Weights of a small sound classifier.
Data: trained on drum patterns on synthesised drum kits, 26041 training examples, 61.9 epochs.
Rows from block 3 of a small sound classifier, named by matrix and row number. Rows with one number belong to one channel. Each number is 500 + 50 x the weight over its row's rms, rounded and kept within 0 to 999. All counts start at 0. Numbers have three digits each.
After each channel's rows are labels from the 100 clips, of 14976, where the channel reaches its highest value: "peak on" is the class under the peak; "responds to" is what is common among them. Only what is clearly more common there than usual is listed. The data: drum patterns on synthesised drum kits. In brackets: how many of the 100.
# convs0: first width-5 conv (model.blocks.3.convs.0.weight, 128x128x5, each kernel summed), inputs 0-127
# convs1: second width-5 conv (model.blocks.3.convs.1.weight, 128x128x5, transposed, each kernel summed), outputs 0-127

convs0.52:538489508496502411539505573500492497420474505493457511406529530537531566540486528468507488399485575435463539593525534398519492467515511568462477494604557538652557494447516500488497553453514533417504509505489501545553528517470554520476514576588523470400523669501538498555492524476551545487475505515534631590436453501470442580486494478437447525539558422576504484447489409535459540538508
convs1.52:426443492532480545435513535573514471451541476407480532565474502522538456511463486523418462510490481498500564448521505549581522502552567427490499485475433462525400498454507487513499513484551506450425476508485464486546496569387468476480539563456545526506443465429487495514504445489479625522533479522349641453519501531458400487580455541538522525377394481531543509658566446479538505493525
peak on: kick (47)
responds to: closed hi-hat (73); clap (66); dembow (26); pattern: bossa nova (25)

convs0.24:472536547557631590465474482472475490477528470549451457583507545546511551474579513580467544445470615522491497527447503454389495510453587428426470460449452544482404432465522377433481553521488574435620437462480543441504551458524486479510428473486440495414507448462497521529515498447506487413535460528546557527502560469379459455520465522558519494409520488490493443505536559588463497516507
convs1.24:506502584547438515538505496507444502557523471498465591519573484538492462481436478451585521469573527475498537470490605445521449423533464510538463464379609513350554413482491470492534506412495501493478466493484474489448606448537479536510372540480495519490525512468456523544462552521474534500529568491477493619444514573560462501487494468435528502560531637404517525528453532406461589460549
peak on: kick (47)
responds to: rimshot (88); march (26)

convs0.0:497597520487469508552573472522518476532445477508559531454394547517496413564496421496435455539461557477508574515580484475480519569462495468529474449496534541430375487474452520516467558506547424450573431505486489500463424436503420417459479596502391433446510467547505564480536421472481468562454463455508435548481510582568524591505559507463559565612512467470513477466569446545425452468588
convs1.0:502410505522514531548481557550440591514511522542503469480580582490529488453575531542497524526480494557500462541598529353455568494448568499581528508585528546516514525477507490532485479546469592411454521496465556506565544447494516423533520495538622462515421532551471465497544604555474453512555377505525550513500551481516529545453529454468496549427461475658540445483470429614472485533506
peak on: kick (54)
responds to: four on the floor (53); random hits (38)

convs0.25:448575576462427455458441571534451505533486421560567437542494467481587485535508475478497497480430418441496511531471564585482480553513465520596525423518568541544560535490398571497432486434495538522503506546494423432495470488566483476531588504458452464502481473563583402482584522443560482546525573451523430497526462472541432402557429481472445502505526549576462592563444585546535535460565
convs1.25:437535393391460542513606399469489479444494525516414569530478508511525435495581530533532465517479581447429478489572577505598454430531436490362502551436472515512444512445480481475525505477474606498550465480500462490419506495481492604568490536523513562494484559538578607511479446478447611552514497524473491509469415407515504485538535477396461550573501498540482459533507492414514480479529
peak on: kick (51); rimshot (31)
responds to: rimshot (82); march (38)

convs0.8:432564483576541443458466529516547416444544615471492409573464540405511464495467470465500516547554512418514479447498592402437488506483468534618526393573468510433530521483510508491442531499572586530512511498365481431522506525580461504477442488436484585423464438466527520446550533534505468568493492537465508426514476600476504446483507453513552418514533430555487478518588450489436462468563
convs1.8:498554575541425508534517465535568478526544525568414495578469416524507492485438565450432472510521464510522426418462518445435541465491487551480453421557511472502488577582475491579534582488374497530614544500574566471500495472575539541519510490537505580447516520525561487436553501484543537522470504574537558596474435482482437482534560603547560521473591476486482569526543520354460459431485
peak on: kick (25)
responds to: rimshot (84); four on the floor (34); march (29)

convs0.117:461561474465474469395435501471546470597482385516457477521401519441488562434477435552423526474506545379493514485494501467591404514601480540469480514555490403525592459462510525501429551449522565472507424571427562432523559541519531503478554506382459454528548456452500508447477458485534552537486498506500459444441485601554509494528548514483453481525487529412544539532601421509539501512413
convs1.117:439395536573509535461326517613471543576509466504537382514474545539468491407498493486501504544445474413495592526343540537445597494436444469489509473550558525559472496490506525451458476526528502441528456467429436430512485494473582485446422488467512480537437515442420493572521492548457527487480440493424518512496512488490519512541534607450470506528508415578483530528544437511500506543568
peak on: kick (39)
responds to: thin (high-pass) (49); random hits (30)

convs0.88:481551548497452512501506488569474507485470565498564439466456484387488502457567441386513534422548495505490526542502460532432433423495495507605510548390540431432535538599540495608422480542453442542453476534502445513465560477500512518418408477517555468516557414525485464436503438531528577492447626511471534539445534545515540482486527504530548589463452407550586493480400476438487550476460
convs1.88:492464531482540472385469497466490487427598540506419588497541470489530492509472450445460396503540466506493477487479506507548609494611459452455490467468549573510499470519521404458530436509559505517572553467457451462519522432384499560478476551442462409470473522411502478514486424497558565444641494605514511475507548503560506556534465472478550654560480518496501552577410480508473474461473
peak on: ride cymbal (56)
responds to: ride cymbal (95)

convs0.45:571522449492471498505625550493544457627570481525452490508442478486497493434491558396505530441516494562473436468557431458473364473494572510551469515464449512459475465566512467537516502496555628440526608558499442542546434516474446513502517482520474541541487517483467361492400480442539494530495508523465584473565482374455455486554478529500547455542403503535538589516595496485511448487495
convs1.45:526376489539423418548540509539509430537448480404576444614533546514592614565455502547473481556483543437472530501488528459559565499463577598490559463426570519480420567495461536488440438576559530559540486464453467474475520535457501550492492498561415504421549545436475388530488436485504451464464506516493527497493532525521447422513464531462464483544460498576472583498463491385450520514430
peak on: rimshot (94)
responds to: rimshot (100)

convs0.14:541450442466526452479492531575466382387496478545468545513586463550437480585440595545505528516527479466514482576475493452509472483448547504566545482483542470505558472484495491534439475458544589523512499403466466499516473457438505577531511474514502480536490346489513553585490468535559595547524444472566449518396437532495545634553463462485493513606484468507449573474547529371553517455491
convs1.14:494587504513563524485508535537457466486574509460408618453480540471481431532496458455526501455573479458438421497477487466519522492406411441463460532586434484518496570482609473612589519532405614563396576456501472590504473517516527426459530430504512528469549468460507557512474545534446510523572436500481387442494471514515510458487461527494526511469427497424457498415505559399482551527521
peak on: kick (73)
responds to: clipping (42); text has "clipped" (42); march (26)

convs0.56:537534539443454581529513503535446490468522545544576430408478485459516557485467524503449552504428411553413598479443476511496493513495598595450439471567535424476437513458403534419591550546515451600529463493515528527504493482480495495469501526586425557566513463457467426537485488448449474454510455398432522533496588440514547512542429510459481500374465603416479444468447521519564530526515
convs1.56:471492561580428544531433544585452445478586625620518562541471497423410532457438507529393556493474438506513466495429445471428560555503494514483458491588549508529415544450551507508518491461432486479447486551533521546451558458436489548513406495485418540560507550551492514580514566480453525528482492475448524552537576579523573456556380563519461565572546508529511558538484489546486459491467
peak on: kick (32)
responds to: rimshot (100); four on the floor (37); march (30)

convs0.43:492418514446457420494563492528487466494456529522564544590433505527488478480495364493577548451464473540518473438516518518566524537414492556583475588425493484467447538466457487573435565455552460461427594548494505500519464583542554519423454469492488604539521536513519499502472551412497458416433483570477540490496549461490578500493400497487517503571468467446488427537553590513593587406574
convs1.43:467468611522593483598465527538426538451495541585552585541531437515532478519405548451475501493513445519416553548506478570466509497517566507496551541507563553563473546422413511524458534562450501589453476537525474586483509487477516569518508485513466474391516550516605551499407569546479587518520514467468500534567505482475434473510528455508480543574433550547451495584590493394491620544455
peak on: rimshot (39)
responds to: rimshot (97); shaker (60)

convs0.68:461444593494473450485453519543571469451489622518493501483497537501511481510526490534500438491483445463483469464473503612537494430479495527597480450525506496527580603538461542550459473581411439570553553462533560475491485570515443489464454487495546628453560489520394483443507509467422365528552465525414432432547501490517511513474514530482444553569490501359474539478541579436501388489518
convs1.68:464454520569577544598492576539567604440441532543513477499543430412559424495531547522454601566434479611497462466537520414509614500516596442520511506471527528522487372485463552488456525555488561479428519460527505421550496522506571504462542476523536455460472549498447534460488515488524503500490427496485512524496507502535481499502601626434492376432499438565537528486530434574548526491560
peak on: rimshot (52)
responds to: rimshot (99); shaker (63)

convs0.16:472468565527422492446450532512459463497521348473465430468526615498488545423537503548578444429494510416545548519490486462523564494589492564499587478525568629530517485419410451522527476508465500404520460508454488506500504534589528491577555464524496484437467513553529595513450447499453458535448493595506534472428479431480533592443576486492407447514541506421468580460470447518514437509470
convs1.16:462544544615496448462471493532555543504484528474510459486515456482528605530444471476425495526546479361479420525476516461449528520468460625499438392490456461559603531496556487530564494448435429549522460595514494602496460494441563482475581492561499472482558470441476501473447557486479530518537495479557580476506526435407480484455432576489514540491488433604461473598592586427504508522506
peak on: kick (47)
responds to: rimshot (69); closed hi-hat (66); breakbeat (33); dembow (31)

convs0.12:471532493558549459516421485476486472532491484599555504512440493518458436439472496477451561542410514523532546380561532510494490501477517469477476491465489470481478513509567543518559498417566509533507486382573535439511532568502572490441552438449511535548444529471431501491524487512546416577528426475441477503345514479548473530553546466519629567577497501404565360497401537488512519412545
convs1.12:447449468540559522513495490515474531450529404467458622479463532510545448478537480489505469499432366477589446519415493529589410416407492469533494515446551540509461515488631484502422494491477429589551413505395468588520481582482502472488543575530576525554568478462483441446468531392490466501532534506542476487487535487580495471547572521595442422533492517510534501502602470489482447486507
peak on: snare (64)
responds to: snare (83); mains hum (42); high tom (40)

convs0.62:470558498474509485440477427525499481518545467484449444513466487555492413548461511489461537543465509511488503516433529546510479500468540557449409584536486509570475500600487482495478504591392487582488541472553474650493489414431449500672565529510446463503425431596426442561453459531569507498509516479513520519538514512527542598491527538435518554443455427463530384469595482529513463548431
convs1.62:552501504444392410490462557496571539442572544532461455441410522501499571479487535585562398488508502423533608388535591530440556506540532494431591549465521553469431558505515522514514520475560495439488422462398358424541495515505512456542477484539536490429520491536487511476555480488583523511524443547539440499586474387578439494511434507545427520495537515506466491517434451497505475486478
peak on: rimshot (48); kick (27)
responds to: rimshot (100); march (29)

convs0.102:466571453480594522575503492439525482441454545469497496513432426500554404557515496517491408519481504477507483576518569439492559453563566531518536436571503444470548470481386578464489416546401498496501544538525480565518497444438533565429545405520517511372465380489474457546438462429516518523546489472468437451505418518498529443432420535497534424463484569462521514469515472463399556533575
convs1.102:477544427565494555480554504547556599460538469447498479384467622546497538481514481485582481551468497505450534567568454416518556468533462489507502417506432526456514608547558462567557537513512430485552530424532433520470443448520435581494399449501448547506479531438559521466508547418425505579567448445437479385547511447447481488486445553450598505542537462478512510541437577472454471468503
peak on: kick (45)
responds to: rimshot (100); march (50); four on the floor (35)

convs0.15:562485623474574525592542497455451478448547525484508454535518468459570475603455418469578510561546477451478520514456519434473506503495454551555578501565532452551515440478429553540476460424502513466553440572530500502527542430450387498519544546523472486540452508505574483499471506493338509551580442494559622525490497526450559485376560531527453535400516535445442476513490490453553480436538
convs1.15:489568506535441442520463525464502499420557528467521578464481557487451588485422452528465487599521493549466511534503486485532567459428500505503499427508556528650509480453450386454542494456473510409425441551533564489621567512405537596482516605431438539467418512379480475554509526488502540468536500531535519477481501452553521482591455532487483518496493417431455462510617461546491476482550
peak on: kick (28)
responds to: closed hi-hat (83); clap (56); bossa nova (32)

convs0.61:435485526546446527483536447564498556383563451464534422459491428494517484554472496465409645476488408494564514422546510513517458508560523522466429449488459548426580514527601534539557528456496509490447493511475506540507469521566478397581507522477612522468505452519482564475478547442475464477583515503474578464438486423495524480539572426500532427503565606523408518468440568484577432554468
convs1.61:494527586513508490518501503463543414475457434438428476441431446485530500503561527569501480480590475482545481545519487617511420438497481563507513428466462383490390561525544573426592557504466477523546547536596527518491425513498483445547516494464532545549546623519550530479428564463483511471533455524567486468520545405589561479447543495556553455523555510582499506506475458352491571521532
peak on: rimshot (37)
responds to: rimshot (80)

convs0.110:451527405449484507426424439487519398415490475470554484587538490467546519493502641523522475468539398512464479443489523547527508441490456509523492531465432506538527487599514536525513526516470458446511540495500487552513497388473466541548476600552479497636515546555513461485470491493472469428501366455429490450488470495445600617444430461459514562429439426450513436508573479526552548510554
convs1.110:480440524590383505490482582532500440464427604496529489434389508477560604508491593547471430547517504450435468476580543528513576493490543423554490561469488554475467469473507464503543423501472527535465394451531584557484513514484413463512412559564477525542544541533428546415441483576448499476508555484535407441510503522519450578513492477504490613481571474440513423427490508536486529500426
peak on: kick (27)
responds to: rimshot (100); march (47); four on the floor (31)

convs0.48:374579516499488462413474395547524524442565499513457476409519484465462440415505496521512476429398455457474581531509551503469495404551571482555495466532520475442508534498558464486450507534515588459496591565442602466455516538563509546513489510448503474484436383479455537431506542493526445529488485553563465480403418445479500401435463493408499495442450481408527499428550522532461419524553
convs1.48:518479548522537497452479562516560554427533408369493497581440454503541502487473556455465528492564450471540396510526522437529506532451472561534478398516516470495411431520512443475473488540505567470520623425487600512572498467473506508424582469516602494487572517449570438565534376602461535473437482458553518476465423548455506574505535546447474535490516519535471444516529443564458408469485
peak on: rimshot (81)
responds to: rimshot (96)

convs0.5:484483457487550518512446452539388450490508534471407384545641469512413542503450534474544535461527520527515412478494466546461542509489485599468538501406546479529571439560534465475513551580492623501474512483554494498477560470546472536473552502466585536477462546443549471471544519517432534554480476459469581530540550512501562414521547622509498513447401448487459562444600429429485532439547
convs1.5:575508533469547548456450479455501420517572533472453501395523487423508455466475426573527441473485521464466522513511537544539515510509549547521539527426604517530451478427564535499450393535492559469396497471531574535523452515528499483480622489509435601496517466444404533463447475574530550415533357394543398577516530488504450463470528500528495433555508479535435576528457494530437574483512
peak on: rimshot (46); kick (32)
responds to: rimshot (96); march (51)